config = dict(
    model='self-supervised image encoder',
    dataset='made-up road signs on poles',
    train_examples=245000,
    image_size=32,
    crop_scale_min=0.2,
    horizontal_flip=True,
    color_jitter=0.4,
    method='moco_v3',
    arch='mlp_mixer',
    norm='layernorm',
    norm_position='pre',
    activation='gelu',
    mlp_ratio=4,
    layer_scale_init=0.1,
    parallel_block=False,
    inner_norm=False,
    moe='top_k',
    num_experts=32,
    moe_every=2,
    expert_mlp_ratio=0.25,
    experts_per_token=1,
    shared_expert=False,
    patch_size=[4, 4],
    conv_stem=False,
    layers=8,
    width=256,
    projector_hidden=1024,
    projector_out=256,
    projector_hidden_layers=1,
    temperature=0.2,
    target_momentum=0.996,
    residual_init='none',
    optimizer='adamw',
    lr=0.0015,
    beta1=0.9,
    beta2=0.99,
    eps=1e-10,
    ema_decay=0.99,
    steps=12400,
    batch_size=256,
    epochs=13.0,
    lr_schedule='wsd',
    decay_fraction=0.4,
    final_lr_fraction=0,
    warmup_steps=620,
    weight_decay=0.1,
)
Rows from block 4 of a small self-supervised image encoder, named by matrix and row number. Rows with one number belong to one neuron. Each number is 200 + 20 x the weight over its row's rms, rounded and kept within 0 to 999. All counts start at 0.
After each neuron's rows are labels from the 100 images, of 14848, where the neuron reaches its highest value: "colour at peak" is the nearest of a few named colours to the mean colour under the peak. Only what is clearly more common there than usual is listed. The data: made-up road signs on poles. In brackets: how many of the 100.
# fc1: MLP up (model.blocks.4.mlp.fc1.weight, 1024x256), inputs 172-255
# fc2: MLP down (model.blocks.4.mlp.fc2.weight, 256x1024, transposed), outputs 172-255

fc1.404,199,206,206,189,198,206,196,201,201,217,238,179,226,221,197,197,178,219,179,233,207,205,183,244,226,164,193,201,174,197,144,223,241,207,203,195,181,217,237,174,232,171,192,186,157,192,194,225,198,220,205,218,175,197,184,178,230,219,195,231,226,224,184,226,194,198,218,234,204,187,202,196,204,195,173,195,210,205,190,206,235,144,162,193
fc2.404,178,194,210,200,218,188,184,197,206,184,186,190,217,196,191,201,182,185,189,191,193,208,201,212,131,242,211,209,201,209,173,170,201,224,187,212,210,199,196,209,220,222,228,238,207,186,190,219,194,195,222,207,222,212,172,230,165,185,227,195,160,180,217,206,190,176,223,213,197,184,225,215,221,202,212,155,204,221,204,181,168,229,205,207
colour at peak: grey (60)

fc1.396,193,219,183,218,203,199,185,172,230,191,217,230,196,235,214,224,190,208,188,213,205,198,195,218,211,186,175,206,215,215,174,195,207,226,196,207,213,198,188,169,201,198,200,196,203,205,220,174,190,186,190,223,197,205,225,254,202,221,221,202,207,209,183,201,179,190,253,188,192,194,216,193,202,189,203,201,216,216,167,196,166,190,159,201
fc2.396,192,170,209,195,208,158,193,208,206,239,188,199,209,205,190,202,198,222,181,198,202,163,205,202,191,196,215,215,207,195,186,194,188,199,242,201,170,204,184,199,168,211,196,219,188,184,206,244,209,209,183,218,178,225,215,183,231,171,242,204,201,219,214,211,226,218,168,244,198,212,181,185,236,168,198,188,165,209,199,185,236,174,196,215
colour at peak: pink (38)

fc1.700,200,204,191,209,203,195,164,192,221,229,226,228,181,251,234,220,185,214,186,232,192,183,214,185,201,191,206,222,194,182,162,195,204,226,201,238,244,196,167,175,188,177,217,212,211,214,195,171,197,174,212,206,195,210,221,194,216,208,188,232,191,204,147,207,226,204,189,215,168,190,175,196,170,204,201,205,213,171,209,214,210,200,183,192
fc2.700,196,190,208,194,210,173,210,173,199,211,198,191,188,190,212,187,207,182,198,174,185,175,210,195,217,162,184,158,238,204,218,243,190,213,192,194,166,203,214,180,187,195,209,190,211,206,193,215,202,185,225,207,190,196,179,199,184,184,237,201,200,226,208,171,204,173,195,211,211,219,210,183,230,218,194,227,194,225,211,197,202,188,183,199
colour at peak: pink (53)

fc1.345,188,182,204,196,207,194,184,195,208,182,237,214,202,206,186,153,199,188,195,199,217,201,203,179,218,203,173,196,146,172,194,204,224,231,197,169,189,207,181,211,193,192,229,203,183,199,214,219,240,216,213,222,183,208,188,235,220,181,231,180,163,158,210,200,220,200,173,221,201,192,202,173,222,192,184,203,238,204,201,188,203,183,185,209
fc2.345,209,195,195,194,194,169,226,221,220,200,223,221,171,197,149,190,157,178,201,175,187,171,172,172,170,195,183,191,240,216,171,228,174,216,193,192,196,185,188,182,199,191,192,206,218,199,214,187,210,216,200,213,220,190,228,205,209,232,206,190,222,216,203,211,144,211,207,220,195,237,199,199,218,199,165,165,182,192,226,181,192,239,207,218
colour at peak: pink (44)

fc1.352,199,206,199,197,224,177,189,186,213,188,195,216,229,222,225,201,192,215,199,221,187,223,251,204,218,203,196,202,204,197,167,233,175,163,206,208,175,236,212,194,207,193,201,185,175,180,187,232,204,187,247,209,197,191,193,155,212,216,194,191,201,193,163,183,195,213,210,198,214,204,176,190,206,178,203,204,181,199,220,217,219,178,236,211
fc2.352,182,173,197,195,204,195,208,222,224,180,173,214,182,195,197,193,200,189,226,211,211,199,161,214,172,241,182,194,217,204,180,178,215,216,221,209,228,205,206,194,169,238,200,214,217,212,220,198,202,177,202,214,205,192,216,183,190,188,218,224,182,181,196,213,183,212,162,188,200,202,214,216,202,234,195,160,218,166,178,215,226,231,181,206
colour at peak: black (52)

fc1.385,239,215,193,156,211,198,202,181,233,188,195,183,178,199,242,188,218,223,197,210,197,202,207,213,197,176,220,240,193,211,190,207,220,215,152,198,188,195,185,210,209,186,188,189,201,192,214,209,206,197,186,150,200,186,236,225,216,220,219,210,185,198,186,209,213,221,203,188,227,162,215,190,191,206,177,185,210,188,182,196,166,234,195,185
fc2.385,213,234,201,202,207,209,209,196,174,181,213,213,194,205,178,190,222,208,222,226,202,185,231,214,207,185,207,195,211,203,197,212,214,198,203,198,192,213,216,205,209,209,180,207,215,220,210,216,206,197,160,212,214,183,208,178,212,216,200,212,184,240,191,198,186,186,233,174,189,200,196,230,226,217,186,211,237,182,206,188,187,199,220,188
colour at peak: green (32)

fc1.583,202,182,220,180,186,156,161,181,198,210,201,181,197,203,203,215,216,228,202,200,199,203,168,227,207,204,198,215,190,193,180,176,212,200,205,216,232,194,191,195,206,165,157,191,227,183,211,203,193,185,196,156,210,186,206,222,214,195,182,243,207,228,188,222,209,193,250,207,192,216,167,195,218,215,204,189,207,201,208,198,213,193,216,203
fc2.583,209,188,236,192,154,196,178,178,157,206,215,201,210,210,179,187,210,193,209,199,181,209,208,159,168,179,191,188,199,192,198,243,178,194,217,206,177,194,186,213,181,185,180,185,207,209,185,185,188,224,186,164,206,228,215,203,205,231,226,217,213,204,179,164,224,210,211,242,176,163,180,216,194,210,194,190,230,225,254,165,207,209,213,218
colour at peak: blue (27)

fc1.758,194,209,192,158,220,193,192,206,206,206,204,219,183,187,212,190,208,198,202,207,208,175,223,172,222,197,211,242,189,183,194,177,198,181,174,177,194,227,193,226,211,172,193,177,204,178,158,214,221,216,228,216,194,147,217,195,217,206,214,178,228,156,201,195,201,206,192,198,239,206,174,206,202,185,218,208,187,216,221,216,186,176,200,209
fc2.758,204,216,208,199,186,223,190,175,189,177,184,199,178,193,192,161,233,202,177,188,218,157,223,178,199,196,200,161,173,192,211,196,189,197,165,215,149,197,162,239,197,189,189,235,196,211,196,225,183,206,182,149,194,233,230,198,186,190,187,158,171,242,220,214,205,213,193,222,235,233,184,197,197,219,216,198,232,222,192,194,178,142,212,208
colour at peak: green (29)

fc1.199,208,224,193,223,176,189,175,208,234,208,165,188,215,245,212,170,190,227,213,205,199,214,227,208,188,196,150,207,197,203,187,216,189,183,148,221,169,230,229,193,190,200,227,192,214,178,218,189,187,185,191,201,217,211,196,167,184,189,203,199,205,200,200,224,210,212,211,186,205,181,213,231,205,201,190,205,196,231,216,212,206,181,233,251
fc2.199,240,179,198,224,188,214,193,196,194,190,206,202,175,183,184,204,201,143,207,173,230,216,202,184,213,234,207,179,176,201,216,189,196,213,168,207,208,223,181,167,205,214,173,206,205,191,180,189,188,210,191,175,199,212,214,199,172,149,181,202,203,197,228,219,201,199,202,234,179,201,167,203,204,216,198,176,199,198,205,197,183,195,178,221
colour at peak: purple (31)

fc1.74,202,201,216,207,201,213,175,216,240,225,207,219,173,230,219,207,216,203,209,189,203,195,181,193,195,199,198,207,210,200,167,201,200,206,163,211,211,265,198,212,232,196,177,201,195,175,206,205,194,195,162,205,204,196,184,188,207,187,211,195,199,216,215,205,208,168,240,219,216,190,216,236,215,204,198,194,211,211,180,206,229,203,208,225
fc2.74,203,173,196,218,161,185,213,211,192,200,216,214,166,201,175,212,197,149,214,191,192,202,219,177,205,233,208,190,195,181,217,236,213,219,168,205,175,201,192,177,220,213,139,222,216,180,171,224,200,221,187,195,190,221,189,182,198,183,180,209,208,197,200,227,204,197,191,241,162,196,177,187,203,209,229,194,221,250,197,206,200,183,193,220
colour at peak: purple (35)

fc1.388,207,203,192,200,228,218,179,182,217,217,184,224,167,168,193,169,219,169,236,203,212,203,198,190,192,214,205,244,197,215,150,208,199,201,168,193,189,205,167,193,165,201,238,175,197,191,197,229,221,223,208,164,194,167,216,189,255,212,224,214,208,203,180,184,206,205,170,196,232,213,226,219,218,194,203,195,194,184,223,237,231,198,229,204
fc2.388,195,192,162,221,221,215,217,139,195,207,212,194,249,203,203,198,194,172,197,212,206,206,223,202,170,179,185,211,220,182,187,206,211,192,179,235,150,199,136,213,160,185,213,184,210,219,210,210,220,189,191,168,232,204,200,194,189,169,198,201,178,189,195,183,227,206,201,185,193,198,203,223,194,190,230,229,166,232,191,223,183,168,158,195
colour at peak: green (29)

fc1.32,209,175,188,224,187,235,193,228,188,196,260,196,204,203,207,163,191,188,179,212,205,222,222,219,207,201,173,188,184,172,184,189,173,267,197,184,192,209,211,190,206,206,229,208,207,176,202,215,198,191,243,171,212,201,222,228,209,200,206,208,180,180,193,182,205,188,202,243,189,232,243,185,214,187,222,215,206,225,212,204,196,193,172,223
fc2.32,180,203,187,189,228,196,192,193,223,206,202,171,187,193,187,187,200,194,206,182,210,164,210,172,174,209,198,202,202,233,204,188,196,197,237,236,204,208,203,207,179,198,212,207,206,185,203,209,206,174,191,214,195,193,217,223,197,186,193,174,192,209,234,205,185,234,189,153,214,221,205,197,227,214,173,165,198,191,178,233,226,209,191,186
colour at peak: white (44); pink (33)

fc1.428,217,192,199,196,217,225,182,180,225,201,241,212,201,242,193,200,199,172,195,232,196,201,209,235,203,190,208,189,189,200,172,186,193,261,177,208,193,205,218,163,201,184,201,185,194,190,204,186,182,181,199,164,197,211,224,204,213,201,202,246,181,187,170,185,193,170,211,210,189,202,222,202,210,197,236,212,190,234,200,197,186,189,171,217
fc2.428,175,198,186,177,209,186,211,194,201,220,191,198,237,180,204,195,206,217,180,175,216,160,239,200,150,198,185,207,206,227,203,195,202,197,216,218,195,195,193,210,161,187,240,205,210,208,185,236,207,195,194,227,180,188,212,229,187,194,185,178,181,241,241,187,179,228,190,180,225,217,214,196,222,198,196,182,189,193,168,223,210,194,178,197
colour at peak: pink (40); white (27)

fc1.399,176,159,177,206,218,243,195,189,176,176,203,204,197,214,214,187,200,204,189,221,181,203,219,191,209,214,200,195,219,180,197,210,220,203,193,149,210,217,196,246,194,189,165,190,181,160,176,184,209,197,250,213,159,193,187,191,188,203,221,190,180,126,206,187,174,232,186,184,186,200,193,201,209,185,192,198,190,192,232,226,215,237,208,208
fc2.399,222,190,200,219,184,202,192,177,215,221,205,157,207,214,162,196,183,216,226,194,158,175,204,215,224,210,224,248,185,204,183,187,200,203,211,218,186,187,194,233,207,222,211,195,180,193,187,170,177,180,213,201,168,248,188,193,178,201,184,168,198,209,222,240,205,220,202,199,181,206,196,221,175,238,220,183,198,216,209,216,187,178,188,194
colour at peak: brown (66)

fc1.153,218,194,162,197,225,177,154,215,200,206,218,222,195,253,208,205,214,199,230,233,196,185,222,203,181,197,228,221,183,189,171,207,252,233,183,222,215,221,191,172,167,215,198,186,200,209,205,202,187,176,229,149,195,203,181,200,241,205,193,202,190,197,194,198,228,216,200,186,208,185,161,201,182,201,224,190,216,167,220,214,215,177,196,222
fc2.153,186,143,204,237,210,195,204,222,213,209,236,212,178,189,164,209,198,175,207,231,208,215,203,220,216,202,210,181,211,179,228,185,219,213,203,149,199,219,185,189,232,190,209,194,217,199,238,192,200,211,186,195,212,204,228,221,188,177,195,184,184,170,191,193,197,197,205,199,183,211,219,211,218,217,207,214,195,222,197,188,213,179,176,203
colour at peak: orange (30)

fc1.46,218,184,199,173,192,211,180,221,189,207,206,225,192,217,232,198,196,188,160,194,220,152,201,187,184,191,154,245,160,174,199,201,208,182,206,202,199,218,215,210,202,179,215,194,171,182,173,196,217,203,213,218,168,190,167,194,204,176,205,209,203,192,193,208,193,205,204,181,178,199,211,233,214,211,209,197,191,168,168,210,204,169,192,224
fc2.46,200,223,188,199,175,213,211,218,174,161,206,176,218,187,236,226,219,212,224,200,230,163,205,168,180,216,173,166,198,232,215,168,194,181,206,194,179,223,198,198,214,217,218,183,214,174,179,215,190,215,189,194,224,220,162,217,220,215,223,213,210,190,193,221,182,171,206,215,204,203,175,191,220,166,214,185,196,205,235,200,209,198,230,187
colour at peak: purple (33)

fc1.259,215,199,187,206,170,200,205,203,177,189,217,202,210,222,194,199,178,221,182,207,210,216,204,198,203,193,162,216,187,211,198,219,216,258,187,200,214,200,205,238,245,183,213,188,231,186,185,197,213,237,203,200,201,202,203,268,197,221,202,207,226,210,198,191,194,198,237,189,179,182,182,191,203,204,227,190,223,199,204,178,205,192,164,233
fc2.259,195,166,220,208,183,211,192,215,201,204,174,220,188,202,190,201,205,188,220,189,202,167,202,182,195,211,188,189,208,196,172,185,201,121,233,211,213,217,210,225,190,177,155,218,196,157,218,203,185,180,187,224,199,155,213,194,226,170,219,220,170,211,227,231,199,225,201,215,212,212,171,213,221,218,168,181,195,226,182,185,220,227,217,187
colour at peak: pink (38)

fc1.619,197,175,200,191,204,180,177,171,207,190,236,224,198,183,198,223,193,209,196,207,201,189,178,223,204,164,180,211,169,181,184,187,193,237,168,192,204,219,194,208,199,190,193,178,190,181,192,217,203,205,196,210,194,191,228,253,195,167,211,189,224,229,189,211,169,190,204,224,222,189,168,241,197,189,252,199,172,216,159,191,183,161,173,212
fc2.619,175,188,219,201,188,156,192,216,175,228,198,242,170,181,199,201,175,199,204,195,181,223,230,188,212,193,171,227,192,211,193,215,222,207,211,202,179,176,228,203,221,217,209,225,200,189,189,231,215,193,192,218,210,173,225,222,206,223,213,189,253,202,174,166,236,185,221,228,199,197,236,198,216,210,219,210,196,207,178,199,156,193,214,199
colour at peak: white (31)

fc1.333,192,148,202,192,214,185,196,180,187,173,208,201,183,220,200,238,227,175,213,284,257,164,243,224,205,185,190,203,200,193,198,210,221,205,182,136,225,201,228,211,182,147,198,185,250,177,211,232,207,190,177,207,175,197,172,208,208,171,202,211,200,175,209,196,147,232,192,217,192,205,208,184,221,212,206,165,211,222,210,210,190,201,190,189
fc2.333,187,245,188,197,177,227,179,216,201,202,191,196,201,196,177,176,203,223,189,143,170,221,142,177,200,218,182,204,208,193,190,219,196,204,196,236,188,211,210,222,215,234,223,188,143,226,218,163,196,222,216,187,179,225,230,168,213,245,216,200,208,195,217,241,229,199,199,206,196,200,202,206,185,207,176,171,211,202,194,196,200,186,177,220
colour at peak: green (33)

fc1.464,167,183,178,195,197,221,200,203,204,186,216,199,197,211,216,204,178,203,192,210,196,224,223,189,254,178,169,210,217,208,209,219,191,214,203,157,205,211,159,208,240,174,206,175,232,201,217,198,215,259,197,211,224,190,210,211,222,192,187,199,225,195,186,153,207,203,217,204,222,236,214,188,193,215,212,198,214,207,190,214,220,201,166,202
fc2.464,197,202,196,221,172,191,229,189,185,210,187,178,240,182,165,197,199,198,245,211,193,192,196,184,223,245,195,200,180,180,207,187,163,194,191,204,197,216,220,213,244,193,186,221,200,201,184,213,204,191,177,226,178,154,196,199,182,173,228,217,195,223,238,206,205,201,193,192,190,201,186,178,232,190,222,186,197,213,217,196,218,194,159,218
colour at peak: grey (62)

fc1.209,198,227,189,193,218,159,201,216,205,232,187,206,224,206,247,191,203,234,183,190,229,176,175,164,228,217,196,206,195,191,179,176,190,197,197,227,179,211,182,209,200,178,201,189,191,207,243,197,224,184,221,188,198,183,218,198,223,190,207,224,244,230,195,188,189,175,190,201,189,166,213,207,234,172,202,194,188,179,187,193,174,185,186,211
fc2.209,185,195,184,164,207,182,216,184,250,226,209,189,199,205,231,228,193,210,205,194,182,222,213,218,212,202,209,231,201,223,206,184,193,206,202,173,210,201,189,178,206,176,178,205,220,169,192,203,218,218,201,207,195,189,164,224,176,221,219,201,190,233,187,207,195,166,218,174,219,210,246,195,178,195,195,191,198,203,214,235,205,182,230,210
colour at peak: black (41)

fc1.297,199,210,189,184,211,221,188,197,216,175,214,221,186,197,199,211,203,184,176,196,168,190,202,216,215,158,197,205,209,213,198,205,165,183,204,178,189,217,207,211,208,201,177,195,193,198,208,208,185,183,190,200,222,191,246,185,190,190,229,211,191,229,202,194,198,206,193,190,199,209,192,198,201,158,187,186,206,205,184,197,202,207,173,193
fc2.297,172,145,203,198,196,179,207,202,202,218,187,184,197,199,196,201,200,205,197,199,201,223,169,222,166,201,210,194,200,150,196,199,211,196,212,203,211,169,193,193,193,252,180,197,213,186,203,180,222,184,257,183,201,189,197,196,165,168,219,199,182,175,185,194,195,204,179,182,204,233,215,203,217,214,188,213,196,212,214,187,178,195,200,206
colour at peak: black (77)

fc1.35,180,215,209,167,189,181,197,178,209,189,201,210,184,206,170,194,175,202,182,182,213,239,199,206,210,219,200,224,195,196,189,202,176,201,206,199,193,206,205,183,216,203,199,204,191,215,211,169,212,187,220,173,240,175,242,184,209,217,227,193,207,236,196,184,247,178,206,198,197,197,186,204,196,176,195,198,160,216,213,202,204,202,186,205
fc2.35,206,234,187,186,200,207,212,205,201,223,175,193,196,192,184,204,187,221,162,172,130,237,181,197,202,225,223,222,216,224,204,214,190,187,225,195,230,191,191,154,206,208,207,213,143,189,196,154,208,202,201,194,227,219,297,197,174,239,201,201,205,204,193,200,236,176,182,188,199,208,225,201,170,212,207,218,189,172,194,185,208,208,180,221
colour at peak: blue (38)

fc1.158,215,229,195,164,217,206,184,166,195,180,208,201,222,239,225,208,187,189,181,199,198,193,208,236,187,198,181,201,214,206,180,208,198,226,177,187,219,226,185,195,226,206,190,203,202,191,193,164,202,189,183,186,217,207,179,181,203,208,185,205,203,201,197,240,209,212,280,204,193,185,217,193,187,220,198,170,222,217,189,226,184,209,197,215
fc2.158,184,203,199,170,193,197,185,198,191,219,204,207,204,182,210,218,199,204,219,189,212,197,237,227,215,238,217,218,174,205,187,182,190,186,212,219,200,222,205,229,181,184,200,209,219,212,197,217,213,205,161,190,191,150,181,226,208,195,136,214,215,213,230,232,176,227,190,198,180,187,220,200,209,185,180,202,174,210,204,247,204,189,212,198
colour at peak: blue (34); purple (28)

fc1.708,192,172,171,173,208,205,186,202,229,180,216,181,171,195,212,207,214,158,204,197,222,195,212,185,225,246,209,227,202,152,198,191,255,213,188,171,226,223,220,190,204,182,170,203,230,201,177,250,203,222,185,214,184,182,170,192,206,210,184,231,203,199,178,195,170,226,244,198,193,229,197,190,168,207,215,183,210,216,227,185,203,231,208,204
fc2.708,226,214,202,200,208,188,217,198,189,199,198,203,239,188,172,184,190,206,195,183,198,213,233,206,176,194,200,218,211,169,179,218,196,201,223,205,198,199,193,188,215,223,198,237,188,200,204,190,212,175,153,203,192,182,178,206,183,224,254,208,209,201,191,196,158,218,194,201,186,189,180,212,172,204,207,173,195,164,205,188,185,225,218,190
colour at peak: orange (26)

fc1.555,212,170,181,202,210,215,145,224,184,213,212,179,191,228,196,166,206,182,224,204,222,210,208,230,186,184,179,193,192,182,167,185,242,207,179,199,190,259,205,187,195,221,200,208,235,200,175,203,185,168,204,200,201,201,207,174,198,154,205,215,175,197,222,211,208,185,199,188,193,226,193,240,194,229,200,218,218,205,176,211,211,197,171,267
fc2.555,193,166,206,205,197,218,203,189,172,188,215,217,177,175,188,228,192,198,197,177,208,200,198,177,184,210,163,180,208,177,192,200,171,202,186,220,202,199,195,199,213,212,233,230,218,167,178,217,223,213,217,225,204,200,196,239,195,213,232,251,202,173,195,209,210,227,206,216,182,226,208,168,184,180,215,199,186,198,199,197,191,202,209,190
colour at peak: white (34); pink (34)

fc1.717,191,192,156,206,223,190,188,234,171,199,196,207,210,200,198,197,196,194,172,181,194,179,208,207,228,204,180,225,171,176,193,199,194,199,206,197,190,217,209,195,228,191,213,158,195,170,209,211,238,178,227,184,186,158,186,183,211,199,181,208,219,167,212,174,183,223,259,208,202,177,192,228,223,185,212,189,184,187,181,212,194,182,193,218
fc2.717,173,191,181,216,199,187,172,159,186,187,178,236,204,205,157,197,198,225,213,223,213,195,202,197,193,172,222,225,198,188,200,219,183,210,194,186,160,198,172,191,171,201,195,245,199,202,231,239,200,183,211,181,223,211,212,168,165,187,230,204,202,201,188,190,213,190,189,209,219,225,195,234,176,203,212,202,185,163,211,201,191,226,190,188
colour at peak: brown (75)

fc1.689,235,207,183,192,239,232,177,250,162,182,210,226,169,206,195,207,197,191,204,216,210,202,195,188,177,201,204,211,223,199,186,194,209,221,147,206,191,257,218,203,188,207,186,193,224,193,171,206,202,188,201,193,184,215,212,206,212,193,199,201,249,182,197,208,200,208,200,236,209,178,183,196,192,190,190,186,217,213,184,169,179,221,193,285
fc2.689,203,188,197,210,204,207,213,229,198,184,229,194,184,181,183,209,193,184,227,208,219,210,206,180,210,216,184,164,161,177,275,174,158,193,199,199,182,222,175,193,219,186,209,178,227,204,217,195,208,204,187,210,222,214,228,210,171,182,192,196,208,198,210,218,193,188,210,206,171,200,181,199,191,214,214,192,216,219,224,236,224,207,184,208
colour at peak: orange (28)

fc1.711,206,170,222,222,222,241,186,206,185,176,200,198,205,222,222,203,196,173,200,219,196,190,216,227,201,215,188,193,185,123,193,236,197,204,194,219,181,188,202,222,192,166,201,201,231,203,139,173,205,216,242,229,174,207,171,189,202,215,185,187,150,179,198,207,203,222,184,200,171,172,219,190,196,206,205,211,197,214,199,206,196,185,206,197
fc2.711,213,202,204,189,198,171,207,201,218,240,201,176,190,193,192,200,164,203,175,200,204,195,179,176,184,192,201,204,233,265,219,173,183,190,197,188,211,215,206,202,209,230,206,218,158,191,205,222,186,201,183,219,192,206,215,187,197,173,206,222,260,185,226,204,176,180,199,208,232,240,213,195,212,193,198,228,183,179,200,202,182,186,182,189
colour at peak: pink (35)

fc1.276,179,200,213,176,198,218,191,195,198,188,190,204,182,213,186,201,236,194,270,267,242,125,221,198,209,166,193,207,163,216,198,207,219,188,174,165,211,204,214,180,201,167,202,184,228,204,204,222,200,199,176,203,209,178,198,190,195,184,182,208,198,199,219,198,165,207,206,193,198,229,220,194,214,190,206,177,220,208,203,230,198,186,181,201
fc2.276,210,205,198,213,188,201,197,210,218,202,170,181,225,197,202,186,223,191,203,210,96,202,188,171,207,150,211,204,234,204,200,210,178,181,190,230,167,156,198,237,191,195,210,210,140,216,203,221,197,211,220,189,215,224,228,202,189,196,222,194,178,188,219,200,249,201,202,201,219,193,203,201,241,190,188,237,198,211,191,210,207,173,196,202
colour at peak: green (30)

fc1.252,222,166,175,210,209,228,167,243,163,209,195,205,217,218,195,193,226,181,204,222,222,203,192,223,193,217,202,188,215,216,135,198,211,217,225,225,209,232,218,217,175,180,206,220,196,208,229,234,184,194,188,229,211,209,212,185,227,205,170,231,209,208,142,199,197,221,184,222,203,215,200,170,223,187,185,206,220,175,214,198,199,185,174,212
fc2.252,178,200,208,216,224,232,196,173,208,197,226,193,183,197,206,195,175,197,207,198,189,185,199,200,193,213,209,155,215,228,230,179,236,198,162,184,196,235,224,196,175,194,196,214,203,226,197,167,181,199,201,218,214,204,208,210,163,168,240,175,182,204,267,193,189,191,190,211,258,205,188,234,199,222,221,202,189,226,176,219,214,198,237,202
colour at peak: white (26); pink (25)

fc1.569,204,180,199,191,221,236,176,220,191,215,256,186,197,210,220,230,190,209,176,192,212,214,183,208,201,201,179,200,178,205,155,187,216,267,192,220,226,224,253,180,212,174,201,187,195,211,211,189,218,216,166,223,200,195,205,210,238,202,185,207,210,226,199,210,193,202,265,194,231,198,160,200,188,197,202,183,193,179,197,217,192,178,164,204
fc2.569,182,169,219,212,245,207,222,191,189,188,133,199,209,192,226,202,208,196,216,202,182,215,197,179,181,198,215,198,250,198,186,175,215,134,209,175,200,184,186,199,184,209,190,206,201,178,223,182,189,213,243,177,207,178,174,220,201,194,230,221,140,201,201,192,183,182,165,178,210,227,226,205,232,224,204,220,183,232,211,182,212,201,254,202
colour at peak: pink (38)

fc1.184,202,217,199,174,236,226,211,212,226,204,186,217,159,230,208,215,233,202,267,180,199,192,203,197,202,221,210,252,181,197,185,214,219,191,203,195,224,202,196,204,209,207,172,185,181,179,231,214,204,206,209,195,217,201,203,193,204,220,186,199,211,171,201,213,199,223,213,172,217,216,186,230,212,154,191,178,219,167,205,239,217,213,187,208
fc2.184,198,203,193,195,201,171,221,206,202,181,173,182,210,212,159,201,226,193,167,205,227,200,199,193,194,173,208,190,200,217,224,182,209,187,203,182,203,195,183,180,185,192,192,209,190,206,241,233,192,208,182,180,176,218,252,199,230,178,222,216,196,204,210,232,178,226,181,213,207,216,182,195,220,246,179,157,190,187,208,199,173,157,189,178
colour at peak: green (26)

fc1.348,207,201,174,212,190,183,200,178,251,224,170,220,195,214,210,221,207,195,178,190,210,183,173,207,205,195,210,195,208,182,201,225,210,210,167,199,207,202,203,224,221,204,161,183,196,203,204,220,201,175,189,155,219,186,164,200,228,208,192,227,194,219,201,200,193,219,299,196,204,205,186,217,197,247,216,201,202,206,183,220,191,209,222,184
fc2.348,224,218,212,196,173,205,228,202,161,190,235,198,190,194,202,200,198,202,227,194,212,200,207,190,189,216,177,179,220,203,216,197,192,196,203,207,196,204,187,206,194,195,166,199,203,201,209,226,210,218,160,207,230,224,242,215,205,217,170,198,205,213,196,212,218,173,213,218,198,168,185,208,204,257,198,207,279,207,198,186,185,205,208,191
colour at peak: purple (31); green (31)

fc1.230,204,174,200,203,203,201,193,185,231,173,197,193,195,186,203,226,178,209,215,202,180,203,224,173,207,195,173,212,170,208,175,183,186,229,219,210,202,203,236,187,222,180,182,208,201,224,206,193,225,213,225,198,226,194,174,221,217,196,185,195,202,188,214,208,189,200,194,200,208,203,187,177,153,193,229,171,195,213,231,204,194,220,192,187
fc2.230,155,179,204,206,194,230,196,202,179,178,207,215,203,199,185,217,203,212,201,201,207,206,177,201,233,208,207,197,221,213,201,180,216,214,223,210,223,210,207,211,221,179,166,203,221,186,214,210,208,223,197,217,202,190,198,224,227,185,235,243,210,173,204,171,185,221,175,201,190,215,185,180,212,214,212,186,190,209,210,170,204,246,199,209
colour at peak: white (89)